Weights of a small model that predicts nearness at each pixel.
Model: 3.63M parameters, arch unet, norm groupnorm, widths [64, 128, 256].
Training: adamw at rate 0.0035, 26400 steps, batches of 256.
Data: trained on larger renderings of crowded toy scenes, 149.5 epochs.
Rows from block 2, named by matrix and row number. Each number is 128 + 24 x the weight over its row's rms, rounded and kept within 0 to 255. All counts start at 0. After the name is the row's rms in percent of the matrix's.
# conv: 3x3 conv (model.mid.0.conv.weight, 256x256x3x3, standardized in use), inputs 176-186, a 3x3 kernel for each
conv.178 094 [140 121 134 135 125 118 145 151 145 103 124 121 115 149 137 145 162 145  98 140 136 127 154 114 102 143 105 129 142 130 127 130 137 131 133 154 130 157 135 112 138 165 104 156 146 162 122 116 171 155 164 169 148 141  97  72  68  93  96  87  91 111  85 162  98  90 172 138  81 180 127 136 148 139 123 132 111 106 106  97 100  92  72  70 119 111  98 124 128 109 158 160 156 159 152 156 155 156 154]
conv.179 101 [164 117 173 134 110 126 161 114 121  71 150 154 126 134 122 100 118  92 106 136 142 104 114 135 146 135  91 119 110 129 137 122 149 135 107 118 132 106 107 131  94 118 115 156 135 132 125 157 145 149 120 103  91 131 112 126 140 152 143  98 149 135  94 164  72 132 165 135 118 140 132 100 185 146  67  98 113 197 129 126 117 119 114 138 111 103 112  90 116 142 115 114 127 134 143 132 142 124 114]
conv.180 099 [148  74 120 138 114  80 131 124 103  96 127 134  86 127 143  87 126 126 132 123  75 124 118 106  96 163 142  81  98 132 115 149 199 108 153 148 147 143 121 137 104 145 136 101 169 157 152 108 101 116 118 128 132 136 155 155 178 113 112 126 146 107 101 138 156 153  85 117 163 107 163 115 138  71 126 169 161 133 149 128 153 190 170 159 154 122 115  88 128 132  99 105 104 129 126 124 139 140 131]
conv.181 103 [153 132  98 126 134 132 112 102 142 130 135 145 112 145  75 184  92 135 130 129 150 109 156 169 132 130  80 103 159 134 128 165 133 115 187  75 119 116 121 154 117 155 131 151 117 131 118 144 139 138 127 105 124 125 138 172 148 135 136 127 108  89  95 126 116  72  91 136 125 158 105 144 109  94 123 163 149 140 134 116 138 146 109 108 107 138 123 112 136 102 111 104 120 120 136 132 111 117 129]
conv.182 098 [123 146  96 116 114 150 128 119 105  95 115  52 162 108  91 158 117 131  95 113  92 132 130 130 119 121 148 133 105 143 155 142  96 165 117  78 133 146 188  82 153 197 107 117 136 100 133 113  92  86 136 160 152 146  77  89 123 108  81 120  92 112 166 130 121 129 164 164 149 130 129 115 170 123 148 113 162 120  81 112 125 125 123 127 144 131 179 171 152 159 131 135 117 150 151 143 126 123 118]
conv.183 104 [151 124  93 117 149 110 128  97  89 118 118 124 133 171 182 151 149 179 118  97  66 145 141 112 126 127 141 144 141 100 121 139 140 162 152 133 134 170 135 150 127 139 150 124 185 146 147 140 114 127 161 149 146 141 158 111  90 117 123 128 176 105 154 115 147 136 139  92 106 163 122  94 135 120 146 178  89 112 127 127 127 127 120 111  98 120 134 147 134 165 138 146 131 122 130 131 131 123 121]
conv.184 099 [ 99 110 134 106 122 126 161 145 151  94  93 114 103 146 131  98 180 106 157 109 131 136 147 138 117 101  78 118 125 123 146 147 134 118 156 128 150 144 117 129 118  58 127 161 176 150 143 128 133 168 155 136 161 155 145 103 111  54 106 104 153 117  94 152 122  87 161 120 162 146 149 106 105 111 142 158 131 136 137 105 117 116 120  81 107 116 113 109 143 123 145 138 142 140 149 146 144 147 145]
conv.185 101 [174  97  85 139 128 142 135 139 113 115 103 146  83 152 125  80 110 125 117 123 116 100 129 106 112 150 169  96 146 163  98 136 167 114  90 117  97 108  92  96 160  90 153  88 150 132 111 109 133 125 143 157 136 153  89 136 106  88 144 174 132 122 133 132 113 171 157 128 113 102 108 138 159 110  93 117 107 124 142 129 149 101 105 113 127 132 148 144 165 172 154 134 141 136 144 152 124 113 127]
conv.186 100 [123 124 109 139  96 162 175 121 118 154 142 126  91 142 122 126 121 136 107 129 127 142 119 129 136  92  94 105 135 117  97 152 160 142 207 160 142 112 147 103 158 161 111 161 136 131 139 137 158 131 104 175 132 161  66  97 109  83 142 101 104  71 103 167  82 113 162 119 135 194 150 202 158 134 146 112 136 120 137 144 126 116 109 117 136 129 119 176 123 125 159 151 141 134 139 151 147 153 143]
conv.187 103 [160 160 146 141 143  95 117 128  94 153 107 122 142 126 133 129  99 162 194 161 116 146 108  95  99  95 137 141 148 143 158 140 120 166 119  69  86 167 143 111 127 121 135 144 136 146 135 111 120  90 117 145 121 137 132 139 127  84  91 139 107 126 133 142 142 127 114 122 155 125 125 137  98 128 152 124 141 147 125 158 165 136 140 123 132 130 121 113 151 120 136 128 135 119 108  86 117 130 120]
conv.188 101 [133 136 162 159 100 132 188 125 138 177 147 101  67 113  92 136 137  99 142 105 172 114 103 160 119 176 155 115 166  77 127 138 105 126 117  96 171 143 144 130 152  86 138 124 119  93 112 113 107 101 105  89 144 116 108 139 145 120 142 126 113 129 134 143  96 119 186  90 125  88 139 159 139  71  94 141 166 117 125 128 110 118 121 137  94 125 101 133 171 127 145 130 131 113 112 127 137 137 143]
conv.189 095 [116 127 133 117 123 130 139 138 136 119 124 117  97 140 123 141 146 138 119 145 124 121 153 129 100 129  95 115 135 127 137 143 131 141 135 130 123 138 134 122 136 126 132 144 147 164 151 142 183 164 142 187 169 154 123 101  89 100  98  87 102  98  91 168 129 119 169 147 115 179 156 136 131 120 117 133 116 130 105 101 112 124 109  76 127 116  84 143 131 104 154 157 153 155 154 152 152 153 146]
conv.190 106 [133 156 149 124 143 145 115 190 154 135 108 113 156 158 110 156 117 123 145 133 115 128 184 159 116 122 129 162 148 150 137 107 124 141  95 100 154 157 157 124 127 148 159 122  91 113 100 134 127 124 127 141 137 136  63 152 120 105 114  84 117 141 159  99 147 148  99 147 146 201 134 111 124 142 122  74 112 106 108 109  97 149 176 149 105 150 124 129 168 149 100 102  89 121 117 105 138 144 131]
conv.191 101 [167 121 126 121 113 160 105 125 126  79  97  85 114 135  79 149  94 140 112 126 165 156 165 126 154 161  87 163 107 172 124 119 100 125 133  94  95 120 170 175  83 189 159 137 104 158 177 147 142 102 105 147 100 131 102 123 142 123 116 151 153 107 142 116 130  78 157 105  96 158 115  78 160 109 114 139 165 154 143 122  65 138 152 115 145 130 128 100 146 159 128 130 155 136 115 117 125 127 115]
conv.192 098 [154 126 136 131 103  85 143 136  90  80 133  89  57 108  94 132 137 126 105 121 109 120 161 136 134 142 101 148 151 131 111  99 108 122 139 130 185 183 124  77 161 160  99 110 159 143 161 145 151 137 121 132 142 149 135 134 125 122 113 139 113 116  97 151 150 105 128 117 117 147 165 151  98  93 134 130 137 120 131 119 153 118 116 111 140 109 106 150 123  98 157 142 136 148 142 138 148 153 150]
conv.193 102 [109 105 121 129 134 109  98 113 137  98 123 142 110 113 166  70  91 116 117 136 156 159 126 152  71 116 124 180 109 103 158 146 140 142 129 159  93 183 168  96  79  90 142 108 131 132 136 143 126 121 140 118 123 121 100 132 120  96 133 139  99 129 146 144 114 162 130 161 129  91 129  76 148 102 124 142 155 150 145 150 143 132 121 135 108 133 141  80 126 107 124 128 135 133 128 139 147 145 151]
conv.194 101 [130 133 117 112 128  90 135 130 149 132 147 117 118 122 162 169  97 144 149 115 149 119 118 147 133  84 117 118 148 101 114 121 110 115 142 107  95 119 119 123  92 114 180 152 134 119 132 100 122  87 115 138 116  82 113 167 110 165 110 129  92 147 118 155 187 116 118 125  79 153 107 110 125 127 122 114 144  87  92 197 155 146 128 149 137 127 123 153 137 129 128 136 120 144 127 115 140 130 120]
conv.195 104 [116  82 143  90  97 169  93 182 142 125 134 133 154 140 106 139 152  84  99 140 148 173 143 102 106  59 100 137 153 117 118  95 160 165 182 153 186 139 127 101 158 145 163 124 145 146 111 129 117 119 107 126 159 139 153 135 149 110 142 139 132 150 114  94  92  77 152 127 129 126  73 154 158 124  78  86 138  98 171 132  94 144  82 136 124 117 147 102 137 130 134 121 120 123 121 127 129 125 125]
conv.196 104 [140 120 124 125 137 163 145 123  65 148 118 142 145 116 116 134 153 118 111 135 130 149 103 130 159 182 146 130 164 101 151 113  77 138 115 157 144 140  75 125 182  70 197 105 126 126 108 138 140 147 124 144 139  91 145 123 108 136 157 183  98 121 129 104 106 169 139  75 106 107 141 157 122 134 149 107 131 109 141 108  67 137  82 140  97 157 105 130 160 118 108 125 124 133 135 123 120 113  93]
conv.197 102 [ 73  76 155  90 132 142 111 165  65  91 182 128  97 174 109 130 101 110 123 126 147  92 119 156 115 169  79  83 109  98 126 121 109 190 143 161 161 129 139 135 171 122 152 117 145 111 133 125 115 151 156 123 120 117 136 117 106  79  98 148  86 108 158 124 129 143 132 145 124 169 146 104 127 140 146 151 111 139 131 176  99 105 113 106 129 167 126 107 147 129 123 117  88 119 115 114 137 125 112]
conv.198 101 [155 157 132 111 144 117 178  91 117 178 112  97 109  69 134 116 118 119 140 119  94  98 103 100 144 157  93 144 119 147 124  87 121 165 150 171 174 117 108 145 121 141 184 112 159 112 147 147 171 168 131 106 116  99 150 125 111 113 150 145 117 136  89 124 143 160 116  90 128 150 117 143 140 146 107 149  98 145 125 122 154 152 176 167 109 140  89 112 113  59 134 122 135 135 123 118 133 132 117]
conv.199 100 [137 117  95  84 100 109 148 145 129 130 162 168 121 150  55  85  91 146 137 137 144 136 142 128 145 128 104 113 116 158 156 127  87  96  97 161 118 118 185 128 105 152 123 102 110 136 108 118 120 142 137 138 162 153 134  95 139 131 124 101 134 211 104 156 134  71 134  85  65 117 154  96 107  98  98 169 148 137 166 166 131 182 144 140 135 154 135 133 156 122 133 133 129 100 123 114 129 129 111]
conv.200 104 [144 109 125 117 117 137 151  82 108  73 103 117 131 119 122  65 124  92 120  98 121 141 148 142 121 128 129 104 144 136 118 144 108 133 164 139 107 146  96 139 132 141 151 130 121 153 127 121  97 100  95 152 138 122 168 142 162  88 110 122 152 169 175 126  95 135 112  72 129 132 128 150 107 105 109 120  74 101 208 125 145 136  90 142 103 123 194 136 146 154 100 130 129 117 136 121 115 137 133]
conv.201 101 [125 118 116 134 116 111 105 156 149 137 150  90  85 146  99  92 176  81 127 125 164 112 151 149 132  77 120  81 134 144 116 159 170  97 166 125  87 135 118  89 147 196 153 163 123  89  52 103 131 126 131 142 139 151 124 138 136 130 107 126  92 141  70 141 134 155 123 151 123 133  69 108 122 143 111 124 103 105 147 122 119 123 115 105 138 154 126 125 164 175 110 103 126 125 107 138 130 136 136]
conv.202 102 [166  97 149 144  84 112 125 112 119  71 112 114  82  92 114 153 147 132 136  98  87 136 143 132 131 147  98 119 132 112 149 188 153 120 150  79  70  95 151 104 118 118 121 139 139 146 137 108 151 121 101 105 108 158 131 169  94 132 143 136 118 125 131 162 147 120 156 143 113 164 104 158 112 126 161 117 117 116 161  77 114 142 146 136 130  96 151 105 120 179 143 137 127 128 141 108 132 124 110]
conv.203 103 [130  93 109 110 105 124 182 168 109 150 111 113 161 134 148 137 153 112 116 184 115 137 156 128 148 117 105 112 105 116 159 144 109  83 145 132 128 111 147 128 143 132 131 135 104 124  82 121 140  93  84 153 140 110 139 121 107 135 119  83 111 154 114 115 186 104 131 174 139  87 134 151 115 147 113  94 146 132 159 132 123 108 131 102 109 119 100  99 108 124 108 118  85 126 134 103 118 123 124]
conv.204 105 [ 97 103 117 131 132 103 148 155 163 126 143 165 144 102 144 128 143 146 120 113 159 131 181 138 105  81 104 128 105 117 129  69 157  98 117 132 140 127 109 156  87 139 141 160 123 128  80 108 134 114  99 112 114 103 120  97 101 147 110 149 141 159 111 116 138 128 110 158 100 192 147  97  90 103 157 105 164 141 147 137 139 125  89 103 156 133 149 168 158 152 143 129 125 126 102  97 139 128 124]
conv.205 097 [152 137 119 136 116  80  87 151 128  97 123 120 131 123 142 147 149  97  85 133  93 121 182 164 130 154 135 109 142 114 149 115 174 148 116 132 125 107  97 103 142  73 136 100  89 155 133 121 126 139 129 171 168 142 141 118 123 112 106 109 121 123 140  87 108  99 166 135 104 164 149  68 152 165 148 152 164 137 127 134 128 110 111 127  66 116 108 120 134 144 145 127 130 153 151 143 151 153 145]
conv.206 097 [143 121 132 149 126 129 135  69  92 142 163 115 152 138 159 120 151 137 168 157  99 131 121 124 137 138 154  65 100 111  91 117 117 122 138  96 170 108 125 129 157 126  94 144 115 135 147 135 116  79 108 125 148 131 138 161 120 119 146 128 106 172 116 121 129 116 122 149 101 133 114 175 173 103 132  90 154 142 139 131 172 157 174 175 118  94 133  81 127 160 129 118 113 130 120 100 120 116 110]
conv.207 098 [130 143  76 117 120 115 132 136 101 121 123 104 126 119 102 135 133 146 156 148 198 150 165 128 119 146 155 143 117 133 146 129 148 133 148 140 108 106 143 133 175 141  87 184 112 125 110 117  90  64  61  95 147 168  97 126 126 116 143 106 122 160 134  97 151 132 130 118 123 113 128 106 134 128 101 134 120 172  77  96 135 102 116  91 142 127 130 109 116 128 131 100 109 115 137 134 115 132 138]
conv.208 097 [132 103 130 111  80 104 145 135 149 137  86 109 120 146 116 118 120  90 142 139 115 173 145 143  96 142 149 141 120 123 142  99 129 190 150 128 127 162 116 116 124 141 139 128 129 181 151 177 144 140 149 181 187 139 126 139 129 137 133 147 137 132 135 107 143  91 155 154 102 156 106  80 136 130 149 153 138 173 134 155 135  95 118 137 125 122 136 122 128  89 147 143 133 145 143 137 157 152 144]
conv.209 101 [136 135  89 169 136 126 144 132  73 159 110  59 109 181 166 108 128  90 153 117  97  73 161 112 135 159 135 135 101  84 118 106 162 130  70 121 139 102 139 109  99 131 145 129 161 164 176 133 153 148 131 147 161 128 145 167 188 146 121 125  79 149 129 166 118 138 150 102 118 113 109 156 146 112 159 144 109 143 118 126 116 122  95 134 126 161 119  99 149 115 117 114  93 122 113 104 127 121 109]
conv.210 093 [130 111 102 107  97  90 102  81  88  98 112 116  87 101  99  84 121 112 135 144 128 151 167 137 123 142 108 144 143 139 144 144 152 137 142 144 111 126 102 121 119 134 109 139 147 194 204 182 140 154 141 176 180 157 137 130 101 117 141 113 135 138 127 112 126 118  99 117 115 121 115 120 149 154 151 147 149 149 117 114 128 115 120 106 111 111 105 111 109 101 153 148 148 153 155 150 152 161 152]